From a checkpoint of a small image classifier: 2.76M parameters.
Rows from block 10 of a small image classifier, named by matrix and row number. Rows with one number belong to one neuron. Each number is 200 + 30 x the weight over its row's rms, rounded and kept within 0 to 999. All counts start at 0. After the name is the row's rms in percent of the matrix's.
Before each neuron's rows are labels from the 100 images, of 14976, where the neuron reaches its largest size: "patch colour" is the nearest of a few named colours to the mean colour under the peak. Only what is clearly more common there than usual is listed. The data: reaction-diffusion patterns (Gray-Scott).
# u: gMLP up (value half) (model.blocks.10.mixer.u.weight, 288x192), inputs 128-191
# v: gMLP up (gate half) (model.blocks.10.mixer.v.weight, 288x192), inputs 128-191
# out: gMLP down (model.blocks.10.mixer.out.weight, 192x288, transposed), outputs 128-191

patch colour: black
u.242,111,210,182,259,179,202,205,216,161,173,208,213,216,220,237,177,284,192,208,183,137,171,211,219,256,236,172,216,146,212,232,162,176,183,203,182,201,160,227,187,181,144,234,223,181,177,230,212,181,191,202,141,196,261,210,163,176,152,169,217,188,177,237,171,271
v.242,122,174,152,196,272,248,194,245,197,242,224,235,197,220,205,172,260,223,195,161,164,179,212,221,195,195,205,206,191,229,199,214,198,219,181,201,126,149,175,179,204,177,259,124,219,218,188,219,239,237,177,208,210,197,155,225,181,161,207,183,256,228,174,175,202
out.242,141,175,179,207,172,177,187,176,265,221,252,154,237,192,186,160,219,268,192,204,145,216,168,187,227,175,234,188,219,192,207,235,168,219,211,178,160,177,200,173,197,220,204,214,182,195,190,188,191,236,174,126,177,205,211,264,175,185,192,247,188,195,163,152,211

patch colour: purple
u.67,023,226,187,146,179,232,190,163,180,187,224,205,186,235,211,196,226,192,180,198,146,174,157,270,207,173,171,211,198,185,176,191,204,206,192,195,217,169,173,207,171,177,201,180,210,159,205,198,198,208,198,159,203,181,227,256,205,178,210,225,234,220,206,208,157
v.67,049,207,175,233,209,186,203,188,211,183,159,198,216,219,199,206,276,184,212,206,187,215,204,184,233,186,211,202,178,210,197,135,200,169,214,166,194,188,195,153,180,210,248,186,166,156,249,265,162,208,199,177,200,154,192,178,157,192,194,216,207,245,223,172,237
out.67,014,186,267,187,219,212,174,210,188,222,159,229,249,196,237,165,205,202,186,240,215,180,235,176,193,260,204,191,231,222,210,175,225,211,189,215,168,203,152,213,179,214,202,223,233,236,144,205,181,225,209,223,173,205,217,240,148,198,241,259,231,181,209,243,190

patch colour: blue; green
u.182,065,240,194,223,185,227,224,201,146,207,174,204,179,177,183,157,177,182,183,166,184,236,230,202,168,189,191,198,165,216,219,217,110,227,227,234,194,269,205,194,227,198,213,171,174,161,293,216,209,222,218,149,196,271,156,202,218,266,248,169,193,181,201,222,168
v.182,082,201,191,205,207,196,245,201,188,199,179,189,236,192,229,167,251,220,203,215,183,223,237,188,217,206,211,170,176,208,186,130,230,189,250,204,184,139,205,149,197,222,231,202,186,174,202,268,171,197,181,199,175,140,239,227,183,157,182,216,220,217,226,163,211
out.182,029,181,277,155,217,191,190,189,216,213,158,220,222,275,214,240,174,211,214,209,215,210,158,204,216,244,190,170,211,172,231,200,255,184,165,197,254,172,187,211,155,203,206,230,230,218,158,189,226,198,189,246,243,176,271,245,204,160,282,247,208,217,188,238,183

patch colour: green
u.192,106,228,194,183,179,220,191,169,254,189,196,191,188,188,212,195,254,197,217,180,181,235,266,186,203,180,146,175,181,180,147,187,223,204,221,198,221,168,238,302,159,150,184,164,172,187,228,205,226,193,201,213,197,204,226,204,153,160,182,275,237,228,170,196,195
v.192,087,217,203,183,168,243,197,187,226,187,210,178,236,201,229,222,238,249,234,191,212,243,274,181,189,181,136,190,145,194,183,119,223,224,234,185,231,170,197,253,187,165,172,166,186,221,207,201,232,150,227,230,191,219,212,171,153,167,214,283,244,196,211,186,182
out.192,062,209,179,192,175,244,205,237,188,201,216,197,210,187,239,244,208,203,255,192,200,193,234,187,163,200,116,183,195,184,167,168,218,204,242,226,218,205,214,270,198,190,154,196,195,258,173,226,211,198,219,239,192,178,156,153,162,190,191,200,243,187,202,207,175

patch colour: black
u.115,067,209,150,208,200,210,211,227,198,176,197,219,184,182,210,255,212,202,163,173,181,185,201,190,149,203,206,189,204,195,173,172,173,228,214,240,172,158,176,187,192,182,223,174,262,182,225,217,144,200,158,207,211,210,177,170,204,229,227,195,238,169,190,199,247
v.115,087,154,203,204,201,151,240,182,189,204,243,228,224,169,190,169,208,208,205,169,226,210,224,162,244,246,194,211,161,235,193,147,241,222,217,180,192,186,192,179,238,232,244,159,215,185,224,231,216,224,184,170,196,200,224,237,159,176,138,251,229,193,224,162,159
out.115,034,190,287,220,184,188,170,180,147,182,199,203,235,186,246,202,163,205,184,214,174,216,171,232,215,267,197,179,203,205,255,209,181,198,191,208,201,198,221,160,163,202,243,234,149,180,213,205,197,154,177,172,229,231,223,121,223,197,244,139,195,161,178,217,218

patch colour: black
u.39,108,196,155,207,201,175,189,141,235,184,196,136,188,148,198,236,245,186,216,202,171,253,207,172,218,171,228,214,229,216,209,169,232,189,203,194,166,161,215,226,193,191,204,219,188,142,192,186,183,209,173,218,218,196,197,266,161,188,194,194,252,233,172,212,202
v.39,103,156,179,202,192,211,197,180,290,210,238,177,224,203,228,212,264,242,215,170,179,253,208,181,245,188,188,198,174,208,219,185,223,175,201,148,203,162,182,215,220,201,203,176,211,183,193,222,217,175,198,212,233,200,197,261,160,168,218,240,258,229,184,208,213
out.39,086,151,200,214,209,202,144,181,203,227,183,213,203,148,226,228,224,191,193,208,180,193,202,255,231,175,230,197,224,187,217,195,250,192,192,218,146,157,180,242,192,154,219,161,232,149,173,188,181,193,179,210,246,218,217,220,175,190,270,161,221,207,160,271,240

patch colour: green
u.214,164,159,164,159,192,221,181,244,258,199,221,193,186,193,234,161,232,214,208,243,207,188,213,227,202,150,222,189,221,177,200,241,217,206,159,153,155,177,210,238,223,164,188,187,244,145,175,183,170,231,172,235,170,210,217,235,188,109,196,194,217,235,214,206,223
v.214,167,265,196,209,229,205,206,230,253,169,232,257,227,219,217,222,264,175,216,218,177,211,243,235,221,172,164,143,200,239,153,202,217,188,221,168,230,189,174,229,213,163,164,173,169,181,229,209,231,162,247,196,209,202,208,208,125,181,215,231,276,238,206,198,216
out.214,164,159,178,174,209,196,173,221,197,182,204,151,184,175,228,216,182,223,142,231,242,178,199,190,189,171,214,218,213,180,207,166,188,191,174,168,186,187,197,164,218,233,205,223,231,223,175,180,133,214,205,237,161,129,226,225,274,156,169,182,151,174,231,189,195

patch colour: grey
u.178,032,220,194,175,158,218,274,207,232,187,187,273,167,190,247,168,156,231,159,190,258,197,203,214,209,177,209,199,193,204,190,168,159,241,211,146,181,148,203,196,214,221,189,188,153,241,191,209,249,209,168,172,171,193,152,139,207,208,225,197,214,169,241,169,196
v.178,150,164,144,189,210,193,178,238,189,214,231,171,199,164,215,196,194,208,228,154,205,200,195,160,220,160,217,214,199,211,217,174,244,191,199,176,111,162,206,166,245,223,216,172,233,230,202,165,162,243,200,168,184,190,171,265,146,174,170,214,215,183,176,181,196
out.178,026,211,228,190,152,230,196,209,200,199,225,231,189,203,250,175,181,183,212,224,234,141,180,181,232,193,174,200,164,177,210,165,228,235,211,166,200,117,223,171,139,187,230,198,152,172,240,237,217,186,169,170,202,190,216,176,207,159,186,184,220,162,184,172,211

patch colour: blue
u.208,048,246,202,211,177,209,218,241,174,145,211,206,128,212,269,186,178,203,190,149,210,196,214,196,144,199,204,178,188,166,180,228,203,204,209,172,238,211,214,149,150,179,183,178,252,237,218,178,175,159,222,233,183,179,220,152,208,228,240,216,217,202,214,190,230
v.208,073,208,167,197,230,191,230,193,224,204,162,186,234,217,174,196,280,210,195,207,183,244,241,197,213,210,195,175,193,171,182,143,184,170,223,183,199,165,191,204,210,197,225,186,184,154,272,298,154,173,209,208,198,184,227,212,148,137,173,238,235,235,213,179,238
out.208,029,192,258,199,182,180,183,186,188,224,176,213,270,226,159,195,217,195,197,232,202,218,202,198,229,247,263,155,227,227,246,173,271,184,180,204,200,178,195,175,210,204,264,188,144,130,200,205,185,219,171,181,223,174,252,258,191,195,230,215,170,182,234,199,171

patch colour: grey
u.96,139,189,216,249,194,178,183,222,153,158,152,218,165,158,233,166,270,131,206,175,198,235,196,227,224,230,222,197,167,238,241,189,226,199,196,193,167,210,223,185,212,172,213,245,170,138,214,213,174,188,191,196,206,233,193,148,198,165,175,226,183,213,188,165,207
v.96,065,202,170,193,199,179,230,200,189,190,213,196,176,184,200,226,292,168,204,172,190,195,217,210,219,231,172,225,193,209,220,158,169,205,192,181,208,202,218,220,217,156,210,162,157,205,226,220,148,177,265,213,224,180,195,177,187,170,160,203,206,205,205,173,250
out.96,158,208,188,218,229,227,209,174,204,183,243,181,188,165,183,246,179,207,211,205,219,212,209,242,195,208,209,202,202,231,141,193,251,212,200,211,216,250,228,211,154,245,191,190,228,209,134,150,207,264,188,229,202,115,176,280,206,257,232,167,206,190,217,207,159

patch colour: purple
u.11,103,186,154,180,166,212,214,147,247,187,216,198,228,213,225,227,241,195,231,233,209,172,212,203,231,169,170,176,201,201,171,174,209,209,215,168,178,141,211,259,208,174,177,167,191,201,171,185,201,239,222,232,209,170,196,256,166,141,172,233,224,197,207,187,189
v.11,113,221,150,207,217,181,231,222,250,167,262,184,183,226,185,208,226,196,196,145,191,226,245,175,167,201,188,163,233,188,205,224,154,187,196,174,204,209,191,162,224,194,171,163,192,211,230,149,138,189,214,175,190,242,200,230,188,220,217,205,227,183,171,209,240
out.11,072,178,224,172,183,208,148,147,218,271,214,199,223,200,205,229,184,232,181,190,196,219,165,174,229,181,159,239,179,183,214,242,160,190,205,234,221,208,170,213,192,196,164,230,158,191,190,213,224,145,221,230,226,226,202,165,231,208,172,236,183,207,190,222,220

patch colour: brown
u.100,136,162,202,184,141,205,188,172,221,196,208,175,225,146,223,192,261,266,209,214,209,212,236,192,217,181,171,229,195,171,202,146,250,225,191,146,176,152,209,280,225,203,202,190,238,204,178,202,169,211,174,247,173,229,244,212,215,143,200,244,223,182,216,209,214
v.100,117,192,216,181,162,145,165,184,181,217,202,190,200,178,201,150,175,182,196,258,210,140,188,203,209,177,195,210,221,177,233,187,176,195,159,164,166,179,217,226,213,159,196,216,182,196,203,186,162,220,186,192,187,224,234,194,214,213,196,181,164,164,221,201,248
out.100,148,165,249,192,214,195,165,183,224,221,234,205,216,197,222,200,219,228,200,176,177,222,188,161,211,157,139,283,184,190,198,242,218,211,217,208,198,204,166,243,180,203,177,206,206,197,169,234,222,174,203,248,203,197,197,220,176,206,210,224,224,210,160,256,257

patch colour: brown
u.147,115,232,191,224,163,157,202,200,235,182,178,148,186,171,120,244,308,209,215,221,194,288,243,159,169,207,218,199,251,191,178,182,227,170,184,161,189,237,220,213,187,213,207,184,200,193,187,160,237,185,193,211,204,208,249,237,210,231,215,158,201,261,201,175,170
v.147,063,232,185,214,203,218,204,206,181,187,200,196,166,187,221,203,262,174,188,183,188,228,211,197,189,193,211,187,181,212,167,230,191,191,206,183,195,239,206,166,177,175,221,190,165,168,248,237,197,195,223,197,199,144,161,171,209,180,160,208,216,234,200,161,237
out.147,087,173,211,208,211,128,205,227,181,202,202,194,208,182,234,154,206,231,185,218,220,186,183,244,222,237,207,182,197,176,211,120,196,224,181,196,147,183,199,193,209,195,242,251,203,202,246,255,129,173,191,181,166,232,185,155,175,146,174,223,213,149,218,193,250

patch colour: black
u.259,045,250,158,224,202,167,230,208,213,200,203,179,202,185,132,164,246,198,209,217,171,183,243,164,217,193,219,202,208,207,218,141,180,215,191,214,175,186,214,203,185,186,203,181,218,170,227,198,163,255,179,181,202,217,223,243,170,186,149,210,205,202,186,154,198
v.259,080,208,190,210,228,175,234,205,221,213,149,166,242,232,171,211,277,209,188,210,181,245,202,224,231,209,183,183,180,155,194,152,189,169,230,183,207,191,237,202,216,203,231,200,181,197,255,311,164,166,223,198,200,194,228,206,149,179,185,233,217,211,204,180,246
out.259,029,181,249,208,194,220,195,192,209,198,202,203,188,206,272,199,127,198,204,101,175,210,164,223,213,198,163,196,199,199,203,250,195,228,184,205,177,197,208,249,200,206,159,242,223,218,163,205,200,164,221,234,213,199,162,201,226,197,194,208,236,196,206,237,219

patch colour: grey
u.142,108,225,140,193,221,205,224,244,198,155,206,162,128,220,223,213,227,182,183,183,205,214,194,191,176,211,211,156,199,192,185,188,147,171,169,156,224,165,199,194,175,200,219,209,245,185,229,223,148,171,187,197,205,187,234,167,214,136,204,215,220,229,163,200,258
v.142,127,202,115,186,205,216,239,219,261,199,249,173,156,246,176,191,194,198,208,109,218,192,223,170,195,178,222,197,234,187,211,252,158,187,173,160,198,178,183,162,183,203,193,160,230,206,207,164,193,196,202,175,196,212,152,266,202,208,178,200,225,205,182,166,226
out.142,066,208,200,236,194,195,188,170,174,215,193,197,157,150,175,191,212,222,180,234,209,173,173,200,222,212,214,218,197,185,184,202,197,264,229,222,180,232,273,166,199,194,230,226,210,195,201,210,183,225,180,164,223,206,177,252,193,251,172,145,192,150,211,156,194

patch colour: blue
u.4,068,226,193,231,213,205,204,235,132,182,193,204,150,162,244,179,208,201,176,151,180,206,202,199,169,210,215,182,160,209,198,218,139,190,223,218,226,198,217,109,149,210,230,174,220,234,213,211,167,177,198,214,193,186,221,182,217,229,265,180,225,175,195,190,217
v.4,071,184,183,231,227,197,219,176,142,196,152,228,211,211,195,192,239,196,187,250,201,185,206,177,247,205,212,226,186,252,176,126,204,178,216,183,200,177,151,211,222,215,232,183,194,189,221,303,189,213,225,188,225,143,221,241,185,201,168,211,235,232,262,154,211
out.4,040,171,261,191,199,157,193,165,211,224,182,219,246,261,166,211,164,182,198,212,211,220,176,206,200,235,256,162,205,206,257,193,234,173,163,213,205,212,193,195,193,190,232,240,158,143,197,184,192,215,179,185,251,201,233,249,193,215,260,204,178,184,194,221,165

patch colour: blue
u.78,139,213,187,212,194,213,237,218,261,189,184,222,214,237,216,223,239,157,216,206,143,268,245,250,227,187,194,169,210,224,199,228,220,198,194,195,221,211,213,227,180,147,190,201,186,108,215,223,215,168,242,217,235,209,175,208,131,163,189,216,291,235,189,170,223
v.78,119,181,210,192,189,184,182,223,222,187,176,214,220,234,212,224,210,201,207,181,121,246,213,228,198,246,195,178,208,202,212,205,232,194,227,274,216,238,195,219,161,183,228,196,189,143,226,219,192,159,205,178,243,210,173,167,162,226,204,174,232,180,169,208,228
out.78,133,167,199,167,199,229,170,253,259,221,219,236,207,230,220,195,210,195,220,224,163,243,233,208,194,161,198,187,216,203,191,269,197,181,228,211,218,193,164,230,199,175,149,141,198,180,223,215,238,169,205,207,167,204,213,215,118,150,279,208,253,237,155,257,204

patch colour: green
u.112,117,224,197,172,185,182,188,184,265,205,221,239,198,202,216,230,253,170,213,183,159,224,240,193,226,181,148,167,206,192,163,210,198,200,212,213,201,137,207,281,154,160,182,179,156,192,195,229,222,193,196,208,230,198,224,208,153,204,145,282,257,210,155,193,214
v.112,098,207,213,194,193,254,199,193,295,226,253,222,250,259,207,236,254,227,216,197,150,250,216,181,205,186,152,188,186,191,184,192,201,182,223,218,249,184,184,230,183,169,151,136,169,188,209,201,244,134,258,231,218,225,223,203,130,189,241,242,253,238,163,223,227
out.112,111,183,205,195,173,232,198,221,225,211,220,207,213,182,270,233,266,231,230,248,155,213,220,221,187,190,114,253,206,182,163,172,218,218,247,248,210,199,178,294,183,154,163,152,214,206,177,226,231,156,226,270,192,192,182,185,145,191,181,226,249,214,172,261,217

patch colour: grey
u.278,019,229,136,193,213,175,171,186,187,204,174,199,158,235,102,204,220,169,269,169,210,171,141,200,226,172,199,189,191,195,251,180,179,192,205,209,195,180,187,127,207,234,168,206,196,208,206,152,162,217,217,182,151,194,238,207,208,215,206,198,259,186,284,187,185
v.278,059,200,192,195,223,213,202,202,215,193,168,175,209,214,184,217,288,186,183,227,177,243,206,188,230,210,202,197,191,191,181,170,161,168,219,183,219,187,202,165,157,189,230,184,153,158,269,287,154,211,219,175,214,152,215,184,143,170,192,242,220,248,182,191,240
out.278,008,137,286,194,204,202,195,202,181,260,182,228,235,161,250,212,243,223,158,223,199,211,144,180,188,197,171,199,209,225,181,178,241,210,200,218,169,187,191,181,191,210,194,237,151,252,205,208,200,186,174,226,189,186,184,221,213,164,245,237,206,171,225,210,219

patch colour: grey
u.286,126,193,113,186,248,222,253,181,210,252,219,173,151,230,151,155,210,231,168,172,180,182,208,170,187,182,216,217,234,154,127,197,174,238,187,250,156,149,215,150,227,194,169,148,240,224,228,217,206,228,174,195,156,217,204,287,155,204,206,183,237,237,213,176,250
v.286,133,200,204,207,211,180,184,182,261,177,262,204,240,211,154,268,208,215,246,232,227,239,203,176,204,143,187,174,253,183,208,198,150,120,192,165,199,223,154,217,220,181,180,176,166,220,198,165,169,181,294,218,174,187,205,186,196,226,226,214,177,245,174,237,184
out.286,140,201,170,203,212,201,224,255,244,240,215,158,185,192,171,216,178,203,169,224,195,218,243,199,194,168,250,232,225,192,168,190,223,196,178,245,172,203,217,220,220,149,155,216,252,172,178,205,142,203,202,240,173,156,148,231,197,192,165,185,176,187,210,181,230

patch colour: grey
u.155,087,225,142,203,245,212,226,195,248,227,206,181,167,237,177,204,222,208,170,199,127,207,238,219,192,188,211,198,203,218,185,234,183,197,224,209,185,175,222,146,189,172,205,183,166,168,219,206,216,177,163,150,220,190,187,250,177,205,168,207,230,233,171,154,274
v.155,091,202,205,212,216,111,172,239,204,169,230,156,184,174,179,196,228,154,207,195,178,219,191,159,164,256,194,182,206,200,198,133,220,238,172,238,213,242,198,221,185,200,207,234,217,150,202,197,138,219,218,215,226,161,215,199,171,245,202,215,192,217,214,186,179
out.155,061,199,221,200,200,156,213,205,169,185,207,199,180,166,186,248,113,160,174,206,199,195,157,204,193,199,204,232,204,234,206,170,239,222,154,235,192,222,201,225,194,187,213,222,233,178,213,175,146,219,245,260,226,165,183,207,203,196,188,171,201,190,202,200,203

patch colour: black
u.194,052,245,175,231,236,190,195,190,213,221,163,174,182,175,125,192,238,180,210,189,174,174,244,141,194,199,233,183,180,227,216,143,222,161,215,212,169,167,211,194,233,187,223,226,168,171,242,221,177,241,180,191,207,173,183,236,182,221,194,209,219,188,235,214,185
v.194,069,209,180,195,221,190,217,186,222,205,154,191,230,211,183,210,303,223,191,226,172,245,210,190,232,222,213,190,192,183,188,131,158,149,240,201,216,180,195,178,189,202,240,185,189,186,248,310,145,174,211,209,215,165,231,196,158,170,184,230,220,232,213,168,240
out.194,024,183,235,206,186,218,193,197,203,204,228,202,186,218,289,194,167,192,195,158,161,224,164,241,227,194,165,229,215,190,215,262,188,217,178,197,186,177,193,257,184,182,167,204,254,208,167,189,195,186,206,209,194,199,168,212,217,184,232,192,229,167,172,235,237